config = dict(
    image_size=48,
    translate=0.06,
    output_stride=8,
    norm='rmsnorm',
    activation='swiglu',
    bias='none',
    parallel_block=False,
    conv_stem=False,
    init='trunc_normal_002',
    lr=0.0033,
    orthogonalizer='newton_schulz_5',
    batch_size=256,
    warmup_steps=1000,
)
Rows from block 2 of a small segmentation model, named by matrix and row number. Rows with one number belong to one neuron. Each number is 500 + 50 x the weight over its row's rms, rounded and kept within 0 to 999. All counts start at 0. Numbers have three digits each. After the name is the row's rms in percent of the matrix's.
After each neuron's rows are labels from the 100 images, of 14848, where the neuron reaches its largest size: "peak on" is the class under the peak. Only what is clearly more common there than usual is listed. The data: drawn branching plants. In brackets: how many of the 100, against the usual share in percent.
# gate: MLP gate (model.blocks.2.mlp.gate.weight, 1536x384), inputs 0-76
# fc1: MLP up (model.blocks.2.mlp.fc1.weight, 1536x384), inputs 0-76
# fc2: MLP down (model.blocks.2.mlp.fc2.weight, 384x1536, transposed), outputs 0-76

gate.754 120:510541510526529531523535544515512595550538462613434530473655490471498542447480474472527497428550481516484435583540430538446606576535492514492507522516522430489553450471462497563534475453485454459546420458567610469488450565538469525
fc1.754 127:466557422584505520497566514448569644574568559482510436444612554484482482412452516482460477527520444468505481584510516502409568463594517527497531513480542458507627448529391596502500519495524464461521560439439589535452462576522489532
fc2.754 132:451499480521570563464500478530539550408572436541544486527452447481501514405425426478483489486506537501474508549405521501483575479490533446430513476546581533504546445440503487498520519429534508525458526518487562508418491550497516481
peak on: ground (98 vs 17.3)

gate.590 086:518505495495632562467400571530502485464569590546518437470518474455483488459436449494586522483416477478461431576524449481464448475403445473533398440480443527525420645496454515462430611526514565566506478521507528479557519449481494497
fc1.590 094:552654516554607550510488492524559541507473566559512449462441402442475472500526486456546535470408449415468487586467411473496491493515430548511422482500482604527415596485535601575498556492495570561546530476519512585453451368439456489
fc2.590 099:466438485471464452539564470439507510534598490475572547401495500566441515499503569461515479545472523483487508482467528524509406529513437577495577560461600499468556494532452579507474548506530536579524493524488479469506586590515507555
peak on: foliage (59 vs 7.9)

gate.215 159:492576427382571504523482597505598550508571448564562487484439470463473469472405570518584495575533508436485485542512518502500473464507516549534461561485494537524554489553478512467526530509571464485482488338454579501497408577495476579
fc1.215 148:476547509548421404526468371463443475454519532526435566590527484461450453444492492599366518486521553496463611474538580511571513524484519552531558442555569502452408462435563524552335552526460472503479489547548472530457564534610516434
fc2.215 122:493420487518466551518499483438472594615544469525487458466489484486416595533482485459463508562564449506550542563615496503471495517523427581550523516573485460432423499475500448526620545499449572490359527500511454454537442538545465366
peak on: wood (45 vs 4.4)

gate.669 098:468525508568470480491445487621503489537420510500485524440559634545390513508487458486522520544543493532549524514473486548420560578472465523485538501603440423509485457514573514578463589477557425446421561497523396449518471456579491461
fc1.669 102:476496461556419542559504391561437456531497521504514490476512523547352463507526515494538585502527490485550487479477540401448515531485452584480526481605462435541439506518514503628437540416504428430454519449585357500466488525583508452
fc2.669 110:543495558560493519585511441646554443496464446539495504504473508404458581452527544561519502486471467530500466523487466423502575511529450618478455444409611437500413462487467471479523518517496437531546556499502466510518489468509556470
peak on: ground (100 vs 17.3)

gate.713 165:488539444465591495427561548429544505509480388572539503489486522503476431502424442513535568496537474442521607513568501503440513495498512371474532566533527466528477569494482463525498521514432515511516550477457529489552489534502484495
fc1.713 141:505503528527494522509539488601557415538474457617518506500536598513518463518594494483520599447518501530563504522492603488534376517448528383488462542461616492500390575523360440450518491618558495550450525517509547514488489569564465471
fc2.713 129:436510501454448565535442529465465483458495646407496558393537444495488492489419394531496385530549542457448577464492456527506547445493451511538518451496514468454571460595534485475554587504509434481512501485496455522474606509544482570
peak on: foliage (64 vs 7.9)

gate.377 150:530563389642528468578500534522534537479526501510509477562526490453532533510538422507482558446403495515572474520460505431465553554622550502516540524512474544483490478451607483439511587509450508447516465459480599433445424445507473502
fc1.377 152:557451490405504462537441539584507471477507556509565510451513627483541455552459544483523452576549478507460514496477563449574466455486442470488470442448462547517553486489467462559468442503550526580488483451493544587546479523507475515
fc2.377 134:479540540489510531494469488481516501480524446491592493554602505544378504560419460520529452563484443550584514532440380530521509495494442500497475563480492450459492458542531502499406418531572449457403530484527423475544500514468417446
peak on: ground (74 vs 17.3)

gate.280 108:534509604497417538545501450358423495579526442556459501443570561583512455519563495475502561470497424363454558498523543527509438506507476470485446562489556514528546492462515430458544495447436446482469512565498523486519464449496502576
fc1.280 109:466509535591467439495520550491528432556500462498472507494446367442532494505578380509506508512452513482583534486422487570455534448558538508480529518398507481481538505464558387530518494590442539464484450504589493389427600642555482567
fc2.280 110:426517480426435484510433488583555558474475521531393443461535541557522440468554536572416518489488525522540551483598512494510461573499463492486585505501489452409431471486469541483539541526450529495434456493550513561592437544526490521
peak on: ground (56 vs 17.3)

gate.631 096:487505560470511558578533497481491452576443412433594456454522489370519416433508463489555564458463528564552491506480423589532482481482465553518475498477437512482438544543467514429475579447558489495533492467475449390455571495482538540
fc1.631 105:451450460489438513573503534444389459444475485492529467515473501554556450479557438497451531470447485532526578536487431499469509487489479567544410464463517506530437520447531524395429512395556517470565573545500478498505526432457518504
fc2.631 107:501493486479577549461445465533600530507437471551492538470546441482581445460533546453489479528639490485462590467503562498488576488510496544580477568462585465669545481577509475549442511527529490449532527494530532533443422527520487393
peak on: foliage (55 vs 7.9)

gate.677 114:414462528552602575473502556559446454498485427520536475456529501444573496640464513455532433397532467470587545444585537497515554475493490552517427544486522642471504460510552477490491565510556518604488624515560510450489464511534516523
fc1.677 108:518477530504515523563584432481484481495538406538544466491477659476540488634547513535475578461564451504476504550459554544476586510472523549395541440446411528557409500634530484584381534530515536437481551518478517523513439470508423513
fc2.677 139:591498488462542412544469560494546530484516525512502595539426549486583471460508479449420416508509516490521429425453476526521474478478600501520463531535424522419481484506459513445415539459578559445491433432464396365467578426537491543
peak on: ground (76 vs 17.3)

gate.643 165:514465427562612573524440507470422511351557506403537535512658561623559523510576526481516503486509498475540502571612389561506453533549486538487480496567477497489521550484449564445508457476483504509591363539513472422504531519449505548
fc1.643 166:594465461535463443491501486484572461553478573549390522527501444441458418434455383468474492540486489603462435466458437462457510610514479443528555514526435510543437477551455461504499527521590509445421585403529546404522534457498454437
fc2.643 142:519592514517481548514569512444573395653464370558508445530415501563432549454487514502529532517412461530571437494581557511447492513514544517591502487403517470438508561527464451595496451489493500467545498503513481657608494506461494412
peak on: ground (99 vs 17.3)

gate.733 140:522493596471615483449424486543434465473554526403550502520468446487484463527532421508441533509515577527379509563511549455362514564539560516587461415552447500487477596480462557373573486527441529536528535525514582460506536423523563494
fc1.733 124:520494503397551474573423529531554586541542537496595487541439529480554512505602484454413490551505416480458472521528455497525529528534535540447425481542551553455515524485457553520438424562470514586473537573497430520507548495508542492
fc2.733 133:521543518460452440480531482600465485453508518510483527558512491451558492395501451489594458455560557483492385487402503406443544445467487499510530415466458553488473489481415492534474382590582516474541530502498491556577439505517603572
peak on: ground (100 vs 17.3)

gate.66 016:478591507471483397475438465484505529565553609623486581559575488496530482529529462489428464598415505452500432411424413506534491418536481556547502504459473571559567484492463422494554538497508534491510455483489517525515573465546468514
fc1.66 015:380406534528482658474477508559574566474385458468453565421457548485454568535493571481488607587602462466452571520524473557493549514481503449550514481503544543529526451513476535366552543538399500535449464498482505490556577442536444509
fc2.66 019:540514517522451475532505541457484533486498468450575462611534472489511480566491428423421510537450538478531545416534545520399526466518511417547485474532501499474503514482442527535492535497457476495475437594537494511583537462545488460
peak on: wood (74 vs 4.4)

gate.321 105:522443506492547545410425589499482507480647609503504485390526470565483615528432533513514398499528517499499450435506485468534531514540522594481557487473469580470493451448453510537545411550566533524541497514528466529495492618525497480
fc1.321 112:485515587479499520493491533469495512438581517490505470576491541528541526483429539468521358461451495536365470522522393428514518488501479444538557513463467546554538488500488502441516481521512490500534404508589498568535528546511516540
fc2.321 112:404443420601531404478551567449479554507474424495593402562402414438515453429522525548460419540520505523536483502516499469473574577423423486470423532481546494473490539498423462396520507542513536497509500498412512418469646460499455462
peak on: ground (37 vs 17.3)

gate.319 117:574531464474535508552531580436435386617500531533552508580541523587507450485588527454520513515506498504533528572497582600462540544495475421502511525511484458507562413443426471496534488589493545537478502513458537499481512363409398546
fc1.319 110:466501516556562436519555474398416484499500455493488453555456587533528443516508538560517502491478457536531564551491530500425556455507471428486491504518534485514489545559438498589460562585524525568429567482531451530481564462456492505
fc2.319 115:570508464488515506528506562473492498623473491561487461589465430518497541513452500566464564449511544533460597504501455428462485528551507568542484483535561448545483422380533528465435455556552544516487491546438583473534588476488497569
peak on: foliage (57 vs 7.9)

gate.564 042:470515440572521542542442525553459489502491583584585415448558514533457496471505521573526457525639582519472461501544511625554524476504473473555528481533485517548431509501455508463490571538510454541553507527457488393539452515457549465
fc1.564 043:469475534547473609478555526503445564462545461594525453493466558607489473436565548509580427538478485573504521503488475507396502517436521499548583555503535515448531429509432459467463531525458543448494599437473587592469437518532536581
fc2.564 036:476506480510529454535534487561392561506491571559559474544405466495545487474466474537463482456475452473418518562542499452452401496544502490467482523425450565503497512497539473436522480546514543455408457476592479538479472506639495458
peak on: foliage (99 vs 7.9)

gate.744 111:533474561505514462472477516501464464531545558488454514451469443526477495528503575550543473543507557555492496581432487505514492582455497490436487584419507529489490531478449449548553504449574506563497454436518516474424619475490530464
fc1.744 117:502440495517645519547518556550461444491575589522512510423465521511547545493471473473570497515537568526425540508486506484530504484420546543451491475537475495465471462418528490504497566505542481464439512420549490388462600364435586444
fc2.744 133:519551532555544421470484474548597513488470501427481462419496550583553557482527524440518436502520631548475451496622607532533583496508482557609533470502520443541454500519474611561379472408513550392545479529513459482579461538568445502
peak on: ground (67 vs 17.3)

gate.258 148:370490489483537488547487482589433473479430504513525515525600505530425517438475554551529550445504493459469418487528472476497429589554557472474505463535516547546554440430533424509459491526498474509524464509461516502472563533518487437
fc1.258 156:568468423538500463533619521637543518496458445525522535477534454513474511528431456531480478478529502453543435443452481451517468579492533516474457441535480512574559444501573581475479453493554364406588471498483498534491560499508468446
fc2.258 117:428499595426546485503499470410393461576482510447516420553532601393513473472545463521543533511605444485567501531517495545561407601493565453466505582499459556473537514524500533435562417559529480506511526510544488498471477418507526399
peak on: foliage (50 vs 7.9)

gate.419 146:509425461459433473449548467556474477541466511554574497474400453515577450553528545498500461497457476521518477552516539453542403666516548531541450506520507535517486458509501463523492502573499572524488534547511467418522551538428513553
fc1.419 156:506500488438490576413467530545464442541555613559450458579435459511482558499579585533444436494430501545410486531501455541528405555519487541449478501525526445541526497423531468494530499491498530546458531517543496557480516540409480466
fc2.419 120:537463512507491460579369506509529559434500571470462545429535508382501430483567476439474480490451525578509528492445507519497443596535421554506479520552511487480457534568549493430501432564527480608500506488508551439495620504569465489
peak on: foliage (40 vs 7.9); wood (37 vs 4.4)

gate.317 102:540552549512514475559564520540441536432488420562494564421439565566388450540496457600589421515539417517483484455520536532486472453515521452586416508535458499433429490512513432573509482523457467570611413474456551540382506457488493538
fc1.317 106:523540536477497506384494473494637554472472477444455531539397497547390554536539377436518475534534484419524573499510446511460546494508547529514533477540497526444402591596604582492493493444529518537518531488484498553445623564437460407
fc2.317 105:411453542498486632558566458476509514443567520537619555598532512533459534540572663511528478548492497477522467519388456535578467367527496526506503550504551406478531575529445515515486481513558375518456477539496504564464488458555486493
peak on: foliage (44 vs 7.9)

gate.98 094:509504533480386573533583466548589498504478510533528547527644493542570497545391566488574463534507529534491501449520575465495582462417465492568521463460486478478483603417512580505458547483465495571461362523493518497511533543416449499
fc1.98 099:547498541492516541486516463584432461549456403485534427461576456483501459464415494503437471548520478522583429475524540462549549389536466552503420451499534515427495500428439560414518430448389470553493457488610459512455502611445468568
fc2.98 104:517533486516390545430495516559446470486501506596537452590553542513397400502485450515518533470428570437430505483473453477503462607538498506515575561499409555454517477481514412497408436597558462528570495556504549500465519468486493436
peak on: foliage (27 vs 7.9)

gate.192 170:469520581551573570428384613518418545578504580502544474494434552595455564550480575489459529519508402445531540461520504484456503378545579482551458460556523484573483550443513550494537476476391550472560508534442561535541518516467514536
fc1.192 163:573502503502471456502568422547567452445494471531477478486515430412595564520417485497477385482574493536497483534476497424507485587532421472518497489552520536512516470544517429525457491527562418580506491475480505355536557616409567508
fc2.192 140:444458452529499476369489598362450499637556434509535531485492520537476450527559524469519532511450516498535524516480523449532473440462598476463539473536446510561502510402469508396501380533490501439584389507507461444506481483577576537
peak on: ground (60 vs 17.3)

gate.507 047:509508496542476452571553547564484543517449478532480457504535513450510531450547642473490531494541491454412500417465428491559390447501466400537481491444537517512485538508449466449476505541545490475496399463406542460516428608595443484
fc1.507 046:530540451488529467495472550501464633459513539380451469557495520534516454571519452517378582488543395445504515473510472495545448459450512522553449547532520359514515565531551438419552517438488401547606441467500455407508422528546499416
fc2.507 050:529458517504521448489508484422545580521446555528506386494484465574428522563488531573529449461522430577560559489418574456447542464449509525485557507521597505531464648504512505461480432512552425465521523518455552564527457526492552452
peak on: foliage (80 vs 7.9)

gate.596 107:560538535560461523476502509467544365511575446513541500473517429583558512464585488425458561463552455512514503534525448494551514581534531518510519612519562493527534407561525484477405457553532515468489499411455551638547568567362500566
fc1.596 116:524402440483508458482451445484522524464431448490507536480536604479452506486445508555567497484527524509504465459555444488531443500533442512512463441496540562486492509513536457489484482398479483523529354569497558489602443435662480552
fc2.596 100:523511535454621508482553532576531571479529545431544516414459500533543563552529514524430504450460496546587510492474446527579541454523519440495481440416423489492605463587483543507473425541427425420524522572499434499500451422474520525
peak on: foliage (85 vs 7.9)

gate.291 164:607456460462600452462497506519572483469508506510584572541564624521479539426463512506569411478506504549535441454491378569498544551605524530574569511424546528510526502475523618435522582535522525561511558541462514520435484488466528410
fc1.291 154:489535534439437580440452505511452516554487521555430452436492396481542451528439497560443555482468490522438525502452551475517507465379487528492433485483549521502471540466541485563420463445509534461450485427472479489585504554567471521
fc2.291 163:494416532452442479465530576488467562428522538491497459431478547511531619522526453504575537550503415548507387538437482496599543429517634484567460466508461478558492550396438461447613490485420490511474468497421609421445610548516531518
peak on: ground (99 vs 17.3)

gate.645 167:387565566513451442515553523457540513462415509507411487496488515530541515466571445533457537522518466480489582449560583366441493556390485421511413518568478466560505537514430478553420527508518512425459466425529572501549515571511460503
fc1.645 158:565447441501488592522448468518458486569475423472505418499509469458484447463435535460534598532491514504522413502471464748507532401561517537521574468476522556455569555539548500489509493486453482580540572529570480459470466484493555518
fc2.645 148:500470597409485438577548517492444500465550580546485406486515530571476527400468519394465468491542415508479499536468559528514458477518518483573657483611549454473564513464379455423484345530515514520469545496476523586466513480545515536
peak on: ground (98 vs 17.3)

gate.213 125:427528524544513628441566527518493475481523548451521509508545503500451577526475523435381577484516510465495497525441503489424529508490402551622440494494519544443407557510581459437584501489620450536496585434523517488487469577532524596
fc1.213 133:518569475546496506482487534548489596484421511468473512522494616517455607496511499526563445530485538445536538516493509478501509438446570520470453501497530457497485541463444480431468490530510464497460518386538584492427457454532512600
fc2.213 147:464485399496521474540427482463408480551417509545573512518481449463475427465504488492393560479459447511501522396508455566427539456549449570500492443498511522490551552413570527538479474490481480554580517595575498535515491456455521457
peak on: ground (95 vs 17.3)

gate.339 035:461547469519504540428522515509531539505602485482520486464494493584507567447462428553590545543491417416491568485468553385512484571530522509586533505612484471485473501460517515429471526530507478517546409483498514475520477420493578608
fc1.339 037:533478549490544495456491565484582467472576454480487496481541423560447580467533466566656564570493429463497519437530519445416492508497514494584582510476519450473454493455486446439534610480540465472584390467475440536560487476505574523
fc2.339 044:515560475478544566519450493472491467511547477502580497467482510450443453464490560532505429425475509466499547495507574531409490432513496508538545478388515470491408432488483422425498585553459492510483543544512467538427472470532496505
peak on: ground (100 vs 17.3)

gate.121 061:465501493519547495425481453537404476438506530465467433462500486450498564513500519526606599529467398587553450438485443437518584438579457391539456473556571480470503563525455501457449506572457575449569536459495545541426518495518441486
fc1.121 066:425500470584519606379450528510523456481505483427403464509444531431538494498488581521629457470522547469603518600481504597506511465525501446596538528552457555554455426472420479497413477473549518457504562571446516589551483467545462467
fc2.121 063:438498426513526565566514467511457476479424382453460522591544486467441521538530499568511530556469516531455555474517533540503488384480514558524504497450454437493518501579449466452478506446454510571450406498562407512609461530580519497
peak on: wood (64 vs 4.4)

gate.267 064:403503529439451485583462541564490553541444450558493451576503503546506494607480623526514544393488490432529468516473479496502587480532437505463496538481464519437503536477454554605450521520441558552559454532450353434487366518490509489
fc1.267 065:438517544525510424599458586573506544515512473564484495564482576586471490544505653511528510437511473453504455504483466491453566563492432450476482526485485511473495475455433468617446515489460535535565484550458294450555430507536531483
fc2.267 075:502501515402593536486516444612537533434530526386559461478482527466456514599608543524559472540491542501524525426483538494467518553494555580475476487507551491465517485475504474422478454479510533523541424438520442509490455528465564500
peak on: ground (54 vs 17.3)

gate.728 119:439579375501485505504486445564514577454590556609509524511463449563465433503464509447543518541526557409587494642549507464494549504517555594508507466514522441556462463550456490523529487438547580598502464499536551472467490423484490538
fc1.728 113:518497663463559521517497533424465455507434479430504493402546538509531533495502544497508443498498434589439523409536475525545456558472491376437557546452454486450502480451490502455507530576443448395477477508469534479481506556499505550
fc2.728 123:606502511490497473432468495537423487443482515540543471526451538567492533570548481454481554564529546528425536504529477555490495424492487454467477580434522434407444463457521461657401540499545468433508523432442426540454492516466533641
peak on: ground (99 vs 17.3)

gate.439 103:441527506572391409555420513531540529463513395542436473455503531427481544495583438524532574506522523435530396543379507509502553555564481475501482465532526450497519571638525518473525564422371514458467572479461454513556579516436513459
fc1.439 104:450518528531507481519482461375600463574534465559441476423464541539448498523506400473404504463547574548560437553531461485536457460438457492602470500554498510508380595459521423465527493439381470510525519544425585541448587440469530545
fc2.439 103:453460486531397442470595493550493480542478510458566482552532465510485406460479547585515444432516501410418481467545530529513532530512556452555551509441463462533536530493487524470530507460528461541374577422464444569508522535568559463
peak on: foliage (85 vs 7.9)

gate.576 012:439504438472522552495481602535580554507574445439477537463493623453434478593494429426487475527537533490523573484485513502490509503539519510525470599588481618487504494407353466467489536470470543496498636452487512518416457453510526545
fc1.576 012:589398448440478569540490440558414508404554485495448573539433508513514490578504539516492536477518549573448503498497499491399500507525454432477427516567508567540586511514537468489439473490491537523501540505552553470453488505499544487
fc2.576 010:526500507479556461515492487501378510536498535546515559437504496535674450516534397502473460397523403528558467514510492525476532433500476551550486474531544347547540449582527489495530466505507486447522426507418439554423529561500511459
peak on: ground (85 vs 17.3)

gate.661 070:589537456476478398514461491543485497587523534446472487477481539407536470475529529528585452519446426584428544559554510578499427580514515531600521500429513540557520546461424557550446593467499448498440473482510421527541427532513485438
fc1.661 072:421503502547424540478530501509523506579525488489470473544542446436525408550572517475475477503470451417448468479505543529507503516498433421496439488453591392458526495525509514480441459489498492504399501565605501474448515526492457496
fc2.661 074:440546470441499458557539496407496490554496441557449457542507519486501434516461527525413459520525437500498527503491579484554480470471314554504463502477495514459463491420449447525534462574517561479514495389493531500471440492447467512
peak on: foliage (66 vs 7.9)

gate.300 152:536543588505522487542451506522505553622503446556600485535488529546473531486569517439436502430455494479631495465548584414575490452474512383522548518495519513651487498631493537481527476542483592439546443570462578507516572528481496510
fc1.300 155:422506507506468536456529524563381404452431557503511543484543464524459525448651496475582496439572502418500471474489624548504486515507496463585483514410486512466538451506478485542555502526421504491449552527444561542433481436503542479
fc2.300 115:449543484464455415501518453520465479415500461505491454530593546544510505532532482558604500502442507480467584561551541447401533440518345449598445510449484489455509524455465433458561492518453502504571470395452426493491518428467482425
peak on: foliage (54 vs 7.9)

gate.177 109:456458489478511479471410531446392433577485591548454588530595472472436508455455558506470557503568497498501485452593443440504437564426573508503481543470501582437613588488565449447495350459445603498511480553564559468447536506557432535
fc1.177 129:459420564484406521506417547428502517473437483514570560500507550496510446475483514533434534522517456460474547505487448460466515484479491512589483543532500555500563578482502534581505369505449518478579520533475603533451529544487530540
fc2.177 139:497469464464524446487494399576576504582518425448496519499510518471499569525613537526460497487597543488458403510491490499488475438551492580589481325520505509561428453514430435484480575465553516510525529503516448514541472510467534464
peak on: wood (44 vs 4.4)

gate.281 012:441505595544465603523433544458576484512504548498457495472539500367502472570558614545395475426548507477463502481456554423449538495528532568450568595461485514428594494507470499493479524507524529530472457543523573541439510472456499576
fc1.281 012:452517493521488511547419503467480616459589462524526476531499573532544553444497542546496490514531495444449510442488464396425415527561423486502586497480531465436575517528526439448516485531522499520477525543442484452542497517582403429
fc2.281 010:431527470441522468473378565504456638477478522433494419430494531521509473425489455495554469355531489527644443472484471540533490495502511539520456444542533593455500542512547518509552578541499504361416460551450408577513608478494462477
peak on: wood (67 vs 4.4)

gate.144 077:617558491592539546528469491535582592550563529476514497358498481545506500509518562421575435519474487508458554472496649535516506526464500496536487500557445453463424494514478497543517564388467472483496653463437494559537522628519519503
fc1.144 081:463531570503488514542507529473508491527480472394476479544483427487634605561481528486545424509530551558476522474508506450445490509490517430497472435512477451477383458496488542475477616488567538429497486532532486539554513466463458552
fc2.144 094:483481556513534572487506459546580536434547526479477496493497517578538555503529478508510465451606553439476544499483547532572575521484481457501451552578431437531514532497511435487435448553542510392513489521513466562530481525417491441
peak on: foliage (48 vs 7.9)

gate.105 099:476510535486462470512532538550552487510441475522497471665521432511462465470496527548494499509583517483523514444471509447454551414459505482510502490511507504576405508480509486567443527501576512445462552462586477537484601533555473555
fc1.105 089:516496450469499544524539473501505546460534499560498479548551424513419446578384560511391489499504447485408520541552448569606553607494604438530519565563601511471450483478521482515452525391527532510472425564455341516545453473375523466
fc2.105 104:404481424501521400563487484479563563545533458481481545444505438532526471559426521469524540411509488508496425465486440548526483454493595484463524539547472475536453515539502498475517452450463377445446551481510462525513414466535519549
peak on: foliage (53 vs 7.9)

gate.449 152:523575428505496485507410464475533540531554573450499489492522578640527417546513480519439485545440485420595566522509509507529463530540495473484444481585491531525509517430585517484466485490428521507464523552510485510470455523506530452
fc1.449 152:513565532466506481499425527465538553511479524419604525484597520591581444448489517495465435516447442457557555510508479515543491499504468420492454485515501549498470469429519609536556503568451532555431587552488487523399518538471563525
fc2.449 143:614501545532421494531435404523547474490457411558503507582461507504469454542460490506518422464464525460454463479603469540561487471465505528480480486492579472585409467513527519447513521531488572531611558511478577611517508435583445523
peak on: ground (100 vs 17.3)

gate.519 105:542538511562540537496430458406529507543483401525464523529557559514448511494397564469589456408451495480525500476553549519489486418525488560418443459544523544504548472473514531551570508528577418533493310419544539624567489444494546432
fc1.519 110:526457526577518467430560524470552551593531504466571433545534492554491492597428558413426645450520557506517497546498503483512527396535480435450489565479547545429523489553444463431532471501502518634453532539513517601607534500465570485
fc2.519 111:479570483462472538479563530496499537535519525577572462534482499463437535394460495473519427577548557550566523466609492608564520384494508585497451469549408574517461488485474500549471512475435530550465531500563553506474474538455462461
peak on: foliage (42 vs 7.9); ground (40 vs 17.3)

gate.178 108:510481481522572496488499564516483447501478558462491471422469545482458572508494410480491528489490483558568455520487397530449471537407537430441525481538611481429493563482499444463394549478492480435538469441477400405529546418576541454
fc1.178 114:502449463479399496518482414534431547558493522586548523483563510500549450508517560610547555571554522523425377546527588418505502508647481530513490539474447490446463470449465471493625487468424505498455427528607623525539459545454501472
fc2.178 120:491533523459434498499497576564492617487510465420512431442559423482398502494350468499539544497499493465530552487565576537485572403545497486571460488564569501471516479364544487532588515452520501539481549524514544536571382477387499448
peak on: foliage (69 vs 7.9)

gate.630 075:490512552421472535494513365460484518533512490512472530464483560473440501471476534484445418590481570495464487527418531462445477391579445520470454473515467561588439594446497440469472456561437536472445611493544533547531521459418492465
fc1.630 073:413545475560492510534618572456599419566466492472465563467521540537443623469650485498564517449559440552454555496484455548524490558498476438546530537554508506550510512556632558461447464537511462470510386515525551506567469498457475531
fc2.630 079:548459486479515529413527455541564521483539471453473597520424484445483422443536482512494382579475529481529530528542514497482489459526518587487504450429409516542483481467551534469449469435469467507472486495535460480609539475521521516
peak on: ground (70 vs 17.3)

gate.46 115:474516534445442538527546570462455491556460445457557564569514559526581532577556603418479524538517493575550416472538522462551572519484554503470504506550452484556556441533564499547487485489539503387527493477467554638451469468535489459
fc1.46 118:546510528512505502504533459466586523470466503514540511550391494420507555475413431611540486525491495499402461500578442563483543579566557552515463515460486517556411548542590449386423460467491429512537573474583472452473535461570509514
fc2.46 116:481402470571541508478576518467487499426547509519527546445536467481520466460567519532468525420469514525537465506570559533409465447534510430582536494505528490426507480521507434407598478367394465552538481555507508439512501497489503470
peak on: foliage (74 vs 7.9)

gate.476 038:572468389481581452444510589494529489632425460507543504386490419444463488481440592507431529512587467493478450439589510438421528481539509470461463494466484444510437564540566427576437462480515487458484538429527432431405514568536501446
fc1.476 041:478486534529558446543630423521507482481483551483479476540538464491492520518451535406496577455503531392428589550410521496486525511536398556564520555530435490458488499582552455471394501551580452539422506451473477496502593471452556465
fc2.476 045:524517483464453409532557469515579522528464441505466543443504551513472534480522493454534588527501489454485539482495481537479418549440600492475474380493524502513436485464561517544556471510469487715452470487478547512418488465452482454
peak on: foliage (72 vs 7.9)

gate.131 149:536492547475451458522521517642427515566500589503476498490529525520451447497493488479451454583511387366589493461488479512484425487476503513476522514546573478497511551567497495561480492337519437452484513564448488514444558393625493510
fc1.131 133:483409571476473456584509451556439524537436460453497544515533464395400533600493551577602415524567408565490493480482497527416487456450506469478484517571555492490520549550448459466561482356559439455457542520525546515510465400485488504
fc2.131 127:516511555544552445488553536570481518532529536572498489481439501515465494553519470509403506443510401440526512428503497510582523513482391527590436514498541523459504406457444486548436657478410452504469478466473491440412525504492455438
peak on: ground (52 vs 17.3)

gate.325 103:501468557492575487533533552548584489667545462554565491452514489468552459449501528532517494468487587509501428556511477498564485529592580496437457424455476499483445624458466497600458481479463451487572561435519414436531436553446576509
fc1.325 105:529451463496457533446497488593554529490525513495507413476508594502485458460604442490458479534537491432487517482604542463513481451534593589530479582544576579439510480520443486580471477483461418444509616424452541451368449482450518512
fc2.325 120:473529471523546513532475587539451516468590493491513515464468543461503502437471542522444565453381545534439490533488601524544449566507467422415393468583487406492575485478505508406472528532565569448466514532574469539517638549469458471
peak on: foliage (43 vs 7.9)

gate.428 092:549539483510448511446478558468488553470418422450383548465477431508466469437442484502535511520553437562448456466524491493448543484529529486476535499491559516508447588517487526501552450461436528511432490449470485513498466555549467414
fc1.428 100:526489437413573538516359539443545484617554449544610415544521469488476500483536581421466478495460485453408514460586552485545451489458419494462459498503517453473582467561429369565503523536457528428426446479461471570573494554487500507
fc2.428 095:580507571506511500445607461500487555444557514472437462515510473493453449520594508475474524459376485477577456446577523519533523510475495523578563493488502598557487489589501495388593565461494549472466442567527525401569459532544586489
peak on: foliage (59 vs 7.9)

gate.740 088:455558531490437468490525465498482605629504539463515497516482431490455517470516514516550476559547511505582431551488511468524557434466461534434476541537565380579501546534425451483501508475539523593557583450496493529466471584459526556
fc1.740 091:454508591344456555485499510563473550574512559383501472481439485520424446367454573488486494516586505447475469490493575492447532437452524506541541529506555553472472521529428488521538515529601445506550486474488561591633468608483537535
fc2.740 091:482433466521358543515492497428504543471500489568481475555563427574519571419546484430557522478483525457578426484475534493505481547498555469484525551449503605474546428550500533491540454485519403427546534476480462487462460518584546571
peak on: ground (89 vs 17.3)